From a checkpoint of a small image classifier: 101725 training examples.
Rows from block 2 of a small image classifier, named by matrix and row number. Rows with one number belong to one channel. Each number is 128 + 32 x the weight over its row's rms, rounded and kept within 0 to 255. All counts start at 0. After the name is the row's rms in percent of the matrix's.
After each channel's rows are labels from the 100 images, of 14848, where the channel reaches its highest value: "lies over" is the class under the peak; "strongest on" is what is common among them. Only what is clearly more common there than usual is listed. The data: close-ups of made-up surfaces with and without defects.
# convs1: grouped (16 groups) 3x3 conv, stride 2 (model.blocks.2.convs.1.weight, 224x14x3x3), inputs within the group 0-13, a 3x3 kernel for each
# convs2: expand pointwise conv (model.blocks.2.convs.2.weight, 448x224x1x1, transposed), outputs 0-111

convs1.31 097 [104 117 120  50 117 106 107 111 150 125 152 168 142 133 156 132 165 120 131 153 153 189 143 179 212 210 192 120 131 106 129 152 124 110 111  80 124 188 161 172 133 168 142 202 168 112 108 100 115 137 114 121 108  97 138 142 162 152 179 163 148 215 170 103 131 146 173 124 156 181 201 178 108 113 106 152 115 161 144 181 129 123  82 125 102 126 162 122 124 175 116 106  91 106 165 108 111 105  93 147 158 180 138 174 161 136 149 160 124 142 100 108 137  88 115 100  97 123 119 155 118 125 165 108 148 168]
convs2.31 111 [154 187 167 148  73  61 134 104 102 142 151  96  97 127  18  93 109 129 104 178 153 106 137 167  63 117 140 126 101 108 157  90  44 118 136 110 186 125 162 110 120 118 204  95 152 142 143 136 101 113 141 132 114 102 119 118  93 114 103 169 128 123 133 101 162 198 163 137 155 142 138 161 163 214  65 109 136 115 144 174  88 144 115 112 147 162  55 115 136 167 126  95 132 124  74  80 122 143 134 114  86 125 128  75 139 146 203 118 105 133 145 143]
lies over: hole
strongest on: hole; tiles

convs1.133 103 [ 77  54 148  70  70 109  53  97  76 154 147 151 183 136 134 170 152 125 166 151 177 150 148 177 144 160 146  92  89 116 104  61  84  80  79  96 106 100 107  74 135 117  79 113 105 128 133 102 128 132  90 109 120 122 102 113 127  79 144 125  90  94 138  97 106 117 132 127 117 123 127 150 133 111 145 103 126 125 121 105 152 131  85 109 138 136 111 149 142 168 178 163 138 163 139 160 141 146 117  73  47 105  87  66  88  56  93  65 143  92 113  92 159  82 132 134 130  74  91 100 124 128 126 130 129 134]
convs2.133 097 [112 102 124 101  93 154 129 161 176  87  96  72 127  96 110 156 153 119 170 116 147 183 107 120  87 148 139  93 152 147 111 120 105  96 112  72 137 114 151 110 122 145 109 155 111 142 102 105  86 199 170  68 109 191  85 102 110 118 168 118 141 145 119  62 170 123  75 100 173  97 136 137  80  63 121 106 164 109  54  71  35 144 101 109 131 108  78 116 136 151  82 150 125  78  99 163  87  93 157 119 198 120 121 161 125 132 127 108 136 152 110 123]
lies over: dent
strongest on: dent; wood; stone

convs1.13 103 [128  73  71  88  77 111  89  71 141 119 105  70 183 120  74 169 151 133 144 126 131 147 169 181 148 168 162  88  70  70 124 138 149 117 118 128 100  77 124  74 115 133 120  91 139 102 121 119 164 134 131 177 184 152 140 146 129 165 162 156 151 145 137  94  73 119  86 114 125 120  96 136 101  63 126  63  87 120 110 108 136  84  74 142 147 107 141 106 108 160 130 126 195  74 113 161 124 122 173 132 138 126 152 143 167 121 115 134  96  62 111  90  97 121 122  90 116  96  60 108  84  92 112 113  81 102]
convs2.13 096 [130 123 130 127 120 110 186 174 130 155 116 121 173 122 146 223 136  92 149 119 124 135  78 161 117 132 166 112 116 151 135  82 129 163 159  93  63 125 161 135 152 129 132 196 133 156 106  85 119 135 166 161 128 137 134 164 110  98 131 103  65 106  95 109 111 148 159 135 188 142 127 105 170 129 123 130 136 115 125  85 104 169  80 189 110 156 139 162 117  83 155 142 173  35 167 116 148  90 132  93 105 124 155 124 132 143 133  80 113 127 143 148]
lies over: smear
strongest on: smear; circuit traces

convs1.41 089 [122 123  96 219 154 149 202 200 155 154 194 184 128 154 189 146 163 165 117 101  92 139 136 159 109 115 141  85 102 103 143 117 130 187 146 145 115 125 126 139 117 169  95 115  93 137 170 164 138 113 125 175 159 139 135 126 163 109 172 183 126 125 150  80 122 144 123 127 168 131 124 136 168 127 159 105 109 136  80  90 134 163 179 106 132 159  92  88  88 128 116 132 117 215 165 153 209 173 109 157 151 103 172 154 143 167 179 149  83 119 123 126 118 149 170 156 118 140 157  98 138 149 114 126  73  99]
convs2.41 098 [ 70  30 117 102 117 159 103 130 194 104 180 172 149 105 121 118 187 153 129 129 123 117 102 135 162 118 122 131  82 126 139  87 159 171 126 155 137 117 176 154 200 103 117 102 191 128 126 130 110 118 128 133 134 179 197 171 124 103 164 130  63 105  95 105 157 117 118 114 112  82 124 194 105  69 102 112 170 171 169  89 150  95 111 158 114 122 147 132 121  37 140 183 152 148 116 148  94  91 129 152 142  91 108 136 154  49 109  99 167  87 164  66]
lies over: bright spot
strongest on: bright spot; woven cloth

convs1.147 095 [184 214 161 196 107 143 149 180 143  73  77  59  70 104  89  88 100  83  95 143 150 102 143 113 154 110 146 143 145 134 147 148 151 149 151 149 166 142 129 157 181 151 161 119 129 142 123 126 116 137 112  99  93 110 117 153 152  98 143  91 161 103 146  72  73  72  67  99 102  91 106  80 135 120 142 146 141 146 141 126 167 183 196 151 206 110 130 142 172 133 119  90  94 142 137  70 159 145 155 119 158 136 130 144 156 104 157 137 175 125 138 140 104 143 166 126 142 108 101 131  43 117 102 114 108 139]
convs2.147 088 [125 151 121  73 187 149  90 140 138 209 150 159 152  95 107 160 154 130 136 117 156 126  77 141 183 110  84 122 124 137 133 100 148 195 137 122 102 124 140 143 150  89 119 153 113 105 113  82  63  90 118 145  97 129 127 148  57 156 119  40  88  96  91 133  94 131 159 152 118 160  77 116 136 132 144 123 102 112 144 127  87 126 126 178  95 141 185 128 173 165 175 108 164  77 141  86 157  87 116  92  62 150 139 122 104 130  84  76 109  99 167 163]
lies over: smear
strongest on: smear; brushed metal

convs1.176 107 [113 111 115  96  99 129 106  79  70 112 105 121  90 104 122 107  83  50 161 172 132 186 136 157 171 128 159  70 145 153 189 123 179 130 138 154 159 175 151 195 130 162 157 144 158  68  95 179  64 118 139  81 113 214 138 112  89 114 112 122  79  66  80 150 144 110 157 134 125 166 117  99 162 136 120 159 143 127 174 113 103 156 132 116 165 152 116 156 120 104 129 101  84 124 102  66 154 123  95  95 152 159 150 145 145 134 114 182  76 151 175  95 126 135 103 133 177 124 122 134 116 150 155 104 109  92]
convs2.176 092 [128 128  80 180 138 175 173 133 181  88  55  98 183 108 148 125 144 154 198  87 133 148 122 145 167  65  68 152 101 104 119 136 141  99 138  89 159 176  75  45 120 159 136 118 165 224  94 168 132 145 216 119 149 172 142 140 154 112 134  96 124 126 143 111 117 114 125 139 117 104  82  85 108 118 174  79 135 150  94 103 134 133 130  62 149  84 117 151 125 138 180 126 157  97 130 139  78  84 186 110 135 128 134 125 138 137 175  80 177 101 117 125]
lies over: dent
strongest on: hole; dent; tiles

convs1.99 098 [109  93 100  93 108  96 116 141  96 136 125 125 129 113 132 128 128 117 135 108 123  97 153 135 126 117 147 135 122 145 141 117 124 155 137 137  98 116  61  67 103  48 112 101  82 105 115 111 135  93 129  94 128  93  93  92 105 107  73  97 127  95  93 108  91 123 115  93 106 114 122  95 147 130 129 159  87  91 158 104  87  83  34  98  78  80  90  69  50  84 123  71 101 121 135 133 134 134 104 113  47 117  96  92 100  78  56  96 148 129 128 158  67  77 160  84  70 119  98 119  83 119 109 116 105 151]
convs2.99 094 [ 54 140 105 170 171 190 123 119 111 100 131 148 136 136 135 139 133 214 169 111 113 134 138 152 159 155 147 147 120  66  71 114 182 123 112  93 124 143  61 111 112 113 144 119 138 144 148 139 190 135 158 104 125 141  32 138 107 155 128 151 112 128 117 114 142 126 130  54  46 113 109 118  92  81 148 142 122 148  71 120 124 111  84 139  89 170 210 169  93 152 150 109 146  92 181 101  87 109 146  98 107 127 157 123 118 147 151 140 159  85 116 164]
lies over: smear
strongest on: specks; smear

convs1.55 088 [132 124 124 137 118 100  92 134 151 137 150 152 156 157 159 142 189 151 144 110 153 144 119 111 130 126 136 123 128 130 112 100 104 109 101 108 165 167 139 159 115 162 157 134 159  74  64  88 139 106 106 120  82  98 125 119 128 129 112 106 102 108  96 119 120 127 143 172 142 135 121 134 121 145 133 117 115 110 148  99 128 160 158 196 216 184 206 198 191 200 140 114 118 136  94 132 162 126 149 113 104 136 179 170 197 213 228 167 142 131 132 122 112  90 127 107 112 183 121 165 183 143 161 179 161 152]
convs2.55 097 [108 117 147 145 109 121 125 107 140  97 162 116 120 134 111 144 172 102  72 137 132 131 127 131 148 110  64 132  52 170 141 169 156 141 131 184  86 108 183 134 174 118  79 107  99 121 161  78 147  60  86 126 155 131 167  92 210  98  97 117  37 142  88 150 127  82  97 186 108  89 104 149 102 151 107 156 137 101 171 144 145  88 132 115 107 145 110  83  95 160 116  51 127 150 107  66 167 133 139 110 114 117 191 135 128 126  84 152  92 129 120 166]
lies over: stain
strongest on: stain; scratch; bright spot

convs1.51 099 [145 115  82 143 184 121 166 152 114  70 144 185  88 148 196 103 124 140 176 117 113 158  89  64 130 104 147 162 146  88 173 179  97 154 168 115 115  89 102 126  95  50 114 146  99 113 152 142 148 128 142  83 173 136 148 152  90 158 172 108 146 170 121 125 108 110 153  96 136 151 136 169 158 135  90 170 172  93 162 157 124  81 144 165 144 147 187 140 152 187 140 115  78 144 130  57 141 153 112 104 125  92 120 167 164 153 152 197 110 181 189 112 186 168 146 108 150 141 151 151 116 134 135 132 110 116]
convs2.51 093 [119  71 156 126 127 136 120 125 179  89 121 102 102 154 140 182 109  60  94 130 181 103 186 120 173 161 141 150  94 174 134 161 122 137 186  93 117 152 151 111 156 148 126 143 116 179 117 108 117  79 118 134 126 129 192  75 212 117  74  89 160 138  94 129 165 153  85 146 111 110 134 126 120 136  82 151 130 106 187 153 116 176 166 145 168 104 134 121 167  65 141  97 120 171 167 183 133 103 162 137 116  92 219 179 121 168 110 120 175 166 113 210]
lies over: stain
strongest on: stain; bright spot

convs1.155 096 [135 137 129 150 114 157 145 143 138 125 133  68  88 113 119 136  88 181 101  99 120  80 139  81  98 110 100 122 175 170 155 139 150 169 185 175 106 151 143 170 145 187 141 178 157 154 139 125 119 146 137 137 118 158 131 148 146  84 144 112 101  85 165 118 170 165 164 155 151 168 196 168 116 116 114  67 113  73 100  61  69  82 109  93  75 113 101 106  86 125 117 116 110 110 144 126  88 128 122 134 143 119  61 153  86  82  61 121  96 122  83  46 115  73  89  78 120 144 136 135 151 106 119 148 111 101]
convs2.155 105 [108  79 140  75 147 210  80 125 146  83 176 147  81 129 131 163 174 118 103  47 154  72 165  63 145 129 113 147 158 187 177 119 187 190 105 120  90 123 135 254 143 102 129 128  98 111 112 110  80 104  73 103 113 136 148 108  94 153 132 119 126 145 134 168 143 129  93 141  93 147  97  79 118 121 159 136 111 122 142  83 154 123 144 129 113 150 146 141 148 104 102 136 138 165 133 145 147 176 157 128 132 104 134 193 137 132  96 126 123 126 116 108]
lies over: smear
strongest on: smear; stone; brushed metal

convs1.81 099 [159 165 125 173 136 107 143  94  82 130  85  99 117 116 145  82 128 150 109  67 148 118 127 155 154 178 141  49 157 168 119 135 157 203 130 149  66 127 145 120 130 159 205 148 151  76  84 130 133 125 132  79 150 130  94 114 115 101 153 150 105 157 140  85 101 107  88 115 129 127 149 150 145 168 121 152 127  87 110  76  48 167 151 112 179 144 101 142  86  70 132 176 146 160 138  89 148  93  72 103 119 100 129 111 124 128 122 117  53 138 168 116 154 157 176 176 176 118 102  75 124 125 105  74 111 118]
convs2.81 098 [162  88 119 123  99 113 136 175 129 164 102 149 196 164 168 128 103 130 106  64 137 138 101 169 124 165 134 142 152 158 106 100  85 153 153 120 146 157 170  90 115 118 122 201  91 139 139 140 161 157 144 201 185 127 150 144 196 103 144 115 163 147 137  83 114 153 142 177 175 158 140 116 148 139 137 118 110 113 184 117 110 133  67 156 158 143 140 136 142  97 173 129 148  73 145  80 201  97 117  68 128 113 162  77 117 135 113 115 121  81 153 106]
lies over: scratch; bright spot
strongest on: scratch; leather; bright spot

convs1.50 085 [147 131 164 132 117 145 112 112 123 136 124 127 129 118 126  85  71 113 185 219 174 232 144 212 187 205 192  72 123 127 101 130 131  93  72 106 129 156 145 132 131 132 123 136 114  97 147 158  70 100 176 106  92  97  78 116 109 112 127 110 118  79  98 135 150 138 106 147  97 118 112 131  57 130 138 101 115 138  71  82 125 143 143 159 114 134 104 104  71 119  81 128 112 108 135 132  96  94 118 124 104 137  96 120 127 139  77 132 152 172 124 161 148 190 127 150 170 138  89 114 130  98  97  95 128  83]
convs2.50 098 [103 118 150  88 137 151 130 142 122 158  88 130 168 142 116 145  71 189 151 112 192 112 121  97  84 146 105 189 128 179 131 142 119 108 135 177  97 210 120 118  61 111 124 138 166 132 196  75 115 120 122 106 149 147  43 195  84  95 120 126 108 146 171 153 100 127 156 132 107 159 146 171 120 177 144 116 209 153 162  75  85 118 138 127 138 137 115 158 176 114  89 139 139 125 118 166 118 181 161 168 146 119 143 126 206 122 112 109 135 120 182 112]
lies over: dent
strongest on: dent; wood

convs1.46 093 [132 116 110 114 117 106 126 134 154 130 142 153 150 154 156 119 181 147 134 111 148 141 102 113 141 134 136 156 157 133 121 139 108 113 112 120 146 136 116 138 117 133 144 122 132 123  69 115 134 140 140  96 104 118 143 134 130 133 137 115 123 125 122 123 106 111 156 139 113 147 111 118 147 179 132 120 135  98 126 105 125 198 178 200 197 190 215 222 255 213 127 124  96 122 124 131 156 131 143 126 123 121 173 169 194 198 245 175 133 151 137 134 149 103 120 112 110 130 100 138 151 113 139 155 104 109]
convs2.46 099 [137  86 127 118 132 170 121 143 168  87 157 168 121 137 112 142 167 121  95 112 128 154 140 151 142 114  95 172 125 150 146 174 186 161 168 161  78 138 173 131 175 126  89  99 129 142 162  96 148  68 116 121 180 134 163 129 237 110  92 148  80 120  96 121 120 109  99 156 140  81 150 145  83 137 114 167 167 127 177 135 144  86 129 109  97 157 135 153  94 152 100  46 144 156 117 136 181 143 152  88 115  81 191 141 116 119  79 177 107 114 107 161]
lies over: stain
strongest on: stain; bright spot

convs1.103 108 [123 127 140 135 143 124 123 111 108 122 126 140  99 168 154 116 159 160 125 130 157 146 148 142 122 125 131 133 144 142 142 131 180 154 118 137 144 229 166 199 207 189 206 221 202  73 118 127  63 113 146  83  93  74 135 133 134 115 113 124 131 113 108 126 122 133 131 122 154 151  95 123 178 170 174 160 109 133 160 129 115 135 167 112 159 154 151 169 184 162  79  70 133 101 129 137 130 121 108 119 136  96 156 140 148 152 170 142 173 176 175 157 109 120 159 131 134 161 147 140 191 173 178 155 160 125]
convs2.103 099 [113  99 138  99  92  99  89 140 149 117 122 146 113 176  58 111 166 102  75 142 225  77 112  87 102 150 119 106 110 189 158 214 124 117 152 151 106  75 149 106 141 128  80 127 146 123  96 143 119  77 104 140 141 157 167  58 165 176 116  89 145 143 112 111 115 106  71 175 120  84 110 119 103 144 132 117 137 149 155 155 160  86 172 115 127  82  86  82 138 133  99 113 152 151  78 145 155 154 179 132 137 108 118 123 109  89 110 141  82 102 117 135]
lies over: hole
strongest on: hole

convs1.175 110 [112 106 113  96  99 113 105  90 141 114  97 100  70 101  89 111  75  98 137 131 162 160 146 156 179 122 165 134 100 154 143 101 103 136  95 148  83  99 119 109 127 134 119 105 129 155 178 166 167 117 153 137 161 164  52  76  80  43  77  78  90 105 106  82  35  67 100 110  79  97  59  84  79  72  99  98 125  83  84 102 112 115  93 117  90 129  89  92 112  98  97  93 120 115 123  90 112  89 104 140 126 148 148 123 135 152 145 153 149 140 115 129 121 125 150 163 158  93 111  94 102 116 126 118  95 112]
convs2.175 107 [113 169 109  69 168 143  64 127 135  92 150 148 128 106 119 162 162  96 141 120 133 102  59 142 194  89  72  58 145  93 120 105 129 189  80 125 103 113 148 162 132 132 121 165 107 125  99  90  66  76 118 173  73 141 141  82  93 135 126  97  95 120  99 145  96 129 122 134 112 137  76  95 101 124 144 119 102  56 108 111  78 129 104 152  98 129 150 144 150 154 163 173 148  64 134 135 114 106 140 105  80 123 146 162 154 180  88  57  52 139 123 179]
lies over: smear
strongest on: smear; wood

convs1.207 096 [109 136 111 159 116  91 162 115  78 111 121 120 113 102 104 135 137 130 116 102  88 151 113  83 168  96  71 171 182 165 145 167 153  88 115 140 142 113 108 171 179 113 152 166 111 152 136 128 143  86  87 114 119 147 161  99 146 171  96  95 141 141 133 169 127  84 181 180 125 164 188 106 158 103  67 178 138  93 191 159 116 114 104  87 150 130  71 187 115  64 161  94  65 175 128  77 176 158 109 122 117 163 127 197 156 146 157 128 154 143 105 179 167 163 155 145 121  82 120  92 154 146 129 148 160 136]
convs2.207 092 [118  94 107 125  95 113 111  90 104 120  74 109 111 109 168 139 127  62 111  84 127 110 106  58 162 144 149 194 140 156 114 129 121 136  96 149  97 166  99 113 119 105  99 137 135 140 124 182 103 101  84  99 156  36 132 148 211 113 125 134 123 125 131 215  84 116 113 161  63 193 145 105 165 133 171 154 107 148 139 144 164 144 181 129 146 175 116 212 126 106 113 133  99 142 114 124 138 144 175 116 135 142 179 192 183 173 110  87 134 159 161 120]
lies over: bright spot
strongest on: bright spot

convs1.40 099 [127  98 139  62 104  72 109  71 113 149 163 193 138 162 163 145 167 170 123  87 127  97 110 100 104 111 114 152 145 158 129 108 145 113 107 130  73  81  92 123 109 109  84 100  94 131 134 139 150 142 159 142 142 157 164 185 199 169 167 212 151 196 191  92 107 111  97 104 101 107 126 107 131 162 179 139 168 209 155 143 170 126 151 143 126 143 147 121 149 153 109  93 107  78 102  85  96  53  77 119 123 155 132 160 157  99 142 151 154 133 158 153 116 139  89 110 120 113 154 163 136 154 162 125 162 153]
convs2.40 098 [ 99 144 199 145  97 109 162 140  90 121 134  39 124 166 103 117  66 143 133 132 119 112 195 138 118  97 101 142 163 148 207 106  97 106 137 145 141 147 131 133 114 169  81  67 169 148 107 118 150 124 127  94 139 131 154 120 152 112 103 144 183 209 138  85 202 104  94 126 110 114 128  54 118  96 102  74  94 114 155 132  44 183 162 110 156 148  78 132 156 109 106 138  66 142 132 173 135 132 132  94 195 128 100 140 124 135 114 114 116 103  42 100]
lies over: scratch
strongest on: specks; tiles; scratch

convs1.43 094 [126 114 118 104  97 125 110  84  98  81  79  81  99 110  95 108  83  90 144 128 133  92  84  66 109 108 121 121 116 112 121 134 148  76 110 120  87  91 112  77 143 103  59 100  95 161 187 169 196 112 165 164 177 145 129 129 106 119 142 145  89 125 120 181 166 166 166 100  77 167 133 121 111 102 100 110 102 133  81 103 128 134 145 114 106  96  68 113 100  83 109  85 122  87 138 113  78  93 117  95  80  95  85  94 103 140 123  86 119 121  98 114 109  85 123 102  98  73  90  64  84 103 114  85  93  81]
convs2.43 096 [ 85  93 106 107  89 148  91  96 159 105 166 107  81 119 127 133 145 122 134  80 107  89 176  88 105 118 163 120 144 133 191 108 152 104  79 115 114 155  76 162 145 155 134 101  87 146  78 153 117 101 143 105 102 181 141 142 141 127 161 127 135 116 161 140 148 113 118 107 119  80  96 117  98  85 130 124 122 127  93 128 117  85 152 115  81 118 101 106 144  78  74 136 155 153 158 125 132 163 125 137 130 119 163 151  96 116  93 102 142 117 105 118]
lies over: bright spot
strongest on: crack; tiles

convs1.152 103 [145 148 124 153 131 128 152 190 152 157 156 151 139 127 152 117 141 115 111 113 107 127 153 138 133 103 146 182 156 192 197 166 188 171 185 177  99  35 105 103 120 112  95  95 126 149 146 133 146 188 172 159 188 155 120 111  92 131 156 148 138 107 161 126 139 159 127 140 155 121 149 119 172 158 170 209 152 209 167 183 183 142 143 126 154 135 123 151 187 146 174 175 169 183 135 142 136 164 137 146 153 143 164 148 165 121 161 152  79 100  92 106 137 124 157 122 147 135 157 129 104 156 148 135 139 176]
convs2.152 090 [164 163 135 181 190 150 154 153 162  86 125 161 144 151 110 156 189 131 142 109 147 172 102 168 192 115 148 107 111 104 126 116 163 178 205  82 120 122  83 113 177 106 116 126 127 125  68 184 171 148 153  97  98 134  79  95 118 157 108  73 128 101  54 123 126 156  78 104 132 145  75 119 146 144 135 174 108 145  97 180 144 146  72 137 153 121 169 111  75 200 118 150 116  92 173 101 137 119  89  92  93 176 131 106 123 131 136 133 135  88  80 133]
lies over: hole
strongest on: hole; bright spot

convs1.27 092 [137 115 104 170 104 143 163 162 160 111 103 178 118 137 157 120 135 136  97  88 123 126 121 146 145 151 174  72  70 108  64 119  91  92  68  85 146 164 167 116 126 126 115 126 129 108 174 133 163 149 132 162 194 158 122 119 110 151 136 143 153 146 110 107 123 146 134  94 142 110 112 142  61  64 111  62 128 120 101  99 138 111 119 131  54 137 132  95 110 137 125  85 132  68  61 105 133  60 126 149  66 144  67  71 117  92  47 106 123 140 150  92 119 125 113 130 129 134  97 124  70 112  78  82  95  72]
convs2.27 115 [101 138 119 134 138 124 103 109 154 104 149 117 158 181 137  76 126 144  93 112 167  90 127 125 118 129 119 157  93 119 119 142 131  98  81  99 143 101 138 106 132 163 154 100 106 131 114 119 140  90 119 103 233 134 126 123 131 138 104 161 146 146 109  36 157 152 120 164 140  96 204 169  65 160 129  96 133 151 135 123 102  53  98  36 110 166 129 178 113 107 152  99 157  81  60  97  88 150 123 102 120 115 101  67 187  88 136  94 189  93 144  62]
lies over: bright spot
strongest on: bright spot; leather

convs1.54 108 [ 62 112 171  79 165 191 119 150 179 166 159 149 168 145 136 167 146  92 103 113 130 103 141 146 119 142  85  60 116 160  90 158 181 120 158 168  84 115 156  97 142 189 103 141 161  34  62 130  68  54 147 110 118 159  78 128 159 107 152 182 121 143 168 103  97  99 123 136 151 127 140 151  53 107 159 106 158 184 123 165 169 150 123 117 147 110 114 125 120 166  98 128 145 104 150 170 117 140 140 127 154 146 154 127 103 141 116 108 180 159 136 161 163 126 144 157  74 133  99 106 140 101 109 102 100 114]
convs2.54 101 [108  92 176 189 150 139 121 135 134  98 169 138 116 211 117 130 167 114  60 136  89  82 128 161 139 101 124 141 105 124 163 112 136 170 140 153 100  61 139 119 166 150 106 131 161 122 111 102 192  94  97 159 161 144 174  95 141 112 110 106 200 174  65  96 176  95  86 145 111 161  90 143 141 127 113  84  86 144 122 174 136 131 151 153 188  80 186  77  98  84 166 107 146 152 154 127 136 108  77 145 115 129 145  70  84 133 118 102 127  86 105 119]
lies over: scratch
strongest on: scratch; wood

convs1.93 107 [137 150 185 167 186 183 186 114 135 142 129 129 141 134 115 133 148 114 108 137 158  80  92 118 100 103 119 116 122 103  84 104  93 106  97 113  88 113 118 107  97 121 115 102  91 112  69 103 110 107 103 104  89  93 137 148 136 125 116 114 121  87 115 183 165 186 174 172 199 202 204 168 135 135 143 139 143 144 121 123 122  82 102 139  67  93 122  72 113  95  91 102 122 113 111 123 114 106 111 135 135 128 122 110  91 132 126  92  80 102 102 103 146  95  94 107  99 180 145 185 176 158 191 197 184 181]
convs2.93 096 [146 132 146 132  92  99  79 169 104  84 142  95  99 102 124 107 138 111 111 149 146 136  72 124  99 162 140  78  88 157 160 143 107 132 147 101 114  71 199 125 137  78 118 159 142  91 118 175 179 104 100 155 138 152 165 104 199 117 143 174  90  64 123  98  70 107 102 183 168  86 150 126  87 148 143  98  97 119 182 143 171  45 149  80 104 128  92 132 166 147 121 122 107 126  33 104 163 153 150  97 152 104 126 110 108  60  91 148 151 121 119  88]
lies over: stain
strongest on: wire mesh; stain

convs1.44 104 [ 58 122 168  57 140 172  97 129 177 152 159 126 159 153 144 177 146 102 105 118 136 104 153 137 101 146 100  76 125 151  53 121 164  96 130 171  82 108 174  63  95 182  85 101 167  47  91 117 102  57 137 115 120 170  81 145 147  79 114 160 104 127 174 113 128 127 116  98 107 121  80 113  90 116 147  63 130 169  81 142 160 124 102 140 129  99 143 142 127 168  81 110 151  63 103 168  92 104 147  96 126 128 138 132 117 136 122 116 181 165 112 163 167 137 152 152  73 139  92 117 132 112 118 120 106 128]
convs2.44 096 [107 104 167 177 139 164  94 136 149  77 162 156 129 193 120 165 173 132  89 130 115  98 141 143 156  95 125 151 113 132 159 100 139 171 125 139 118  88 168 124 175 138 105 142 188 142 100 103 200  89 116 179 155 154 182 102 134 107 124 113 153 147  50 105 154  93  66 135 115 169  94 139 122 111 110  81 101 175 113 169 147 136 128 160 168  75 178 108  91 119 194 120 152 143 161 130 135 108 101 144 128 137 136  91  99 144 102 105 145  85  94 115]
lies over: scratch
strongest on: scratch; wood

convs1.109 102 [129 119 103  82 119 107 104 119  94 128  94 109 103  74  94 123  93  87 121 116 105 104 112 123 117 100 134  95  82 143  81  56  68  82  93 100 105 146  87  89 113  84 102 125  51 119 135  74 140 102  99  80 136  73 118 116 111 108  90  96 133 107 117 102 107 136  77  53  70  90  79 102 121 118 116 128 118 128 128 152 121  76  47  91  93  89  72  76  74  81 136  60  96 106 131 111 127 105  95 103  69 108 114  97  88  92  84 100 121 115 114 126 125 102 128 123 112 144 105 129 105  99 136 136  97 118]
convs2.109 107 [ 64 138 111 135 191 164 100 105 101  62 149 152 123 107 122 136 150 186 171 119 127 119 111 150 148 153 151 106 131  60  81 105 159 119  80  88  88 130  83 111 122 115 139 117 105 152 101 137 170 116 148 101  98 128  63  93  85 171 113 152  91 109 110 127 127 134 102  80  51 144  80 147  76  99 157 152 109 123  60 128 100 136  83 140  95 126 207 129 110 152 157  74 151  73 171  83  87  94 119  75 102 138 145 120 100 165 123 155 135  93  97 172]
lies over: smear
strongest on: smear; woven cloth

convs1.64 106 [114 125 117 101 128 124 151 106 137  95 135 107 118 115  86 125 122 120 224 174 174 165 171 117 183 185 124 115 120 113 122 104 124 142 155 144 197 146 163 159 164 121 177 184 108 200 192 184 198 179 172 150 180 127 144 148 159 159 132 138 128 153 126 122 173 176 144 116 159 115 167 116 153 161 155 160 141 148 145 172 148 143 105 124 141 112 138 152 147 161  96 102  92  84 106  64 118  92 115  97 129 108  85 136 132  96 110  97 207 179 116 167 180 114 179 154  95 140 156 157 117 158 136 118 131 136]
convs2.64 111 [137 140 115 114 113 122 155  92  97 166 128 126 168 168  93 156 112 141 102 123 126 126 115 147 136 101 116 162  93 103 132 129  75 154 135 216 185 148 131 109 110 141 176 116 133 118 149 109 123 136 110 100 116 167 102 173 135 102 106 185 162 145 162 153  93 210 146 112 154 204 142 140 185 217 123 106  80  89 152 124  62 188 139 127 136 102  91 103 115 130 190  89 130 132 121 122 148 132 146  96 134 151 161 154 188 117 132 105  85 129 116 143]
lies over: dent
strongest on: dent; tiles; crack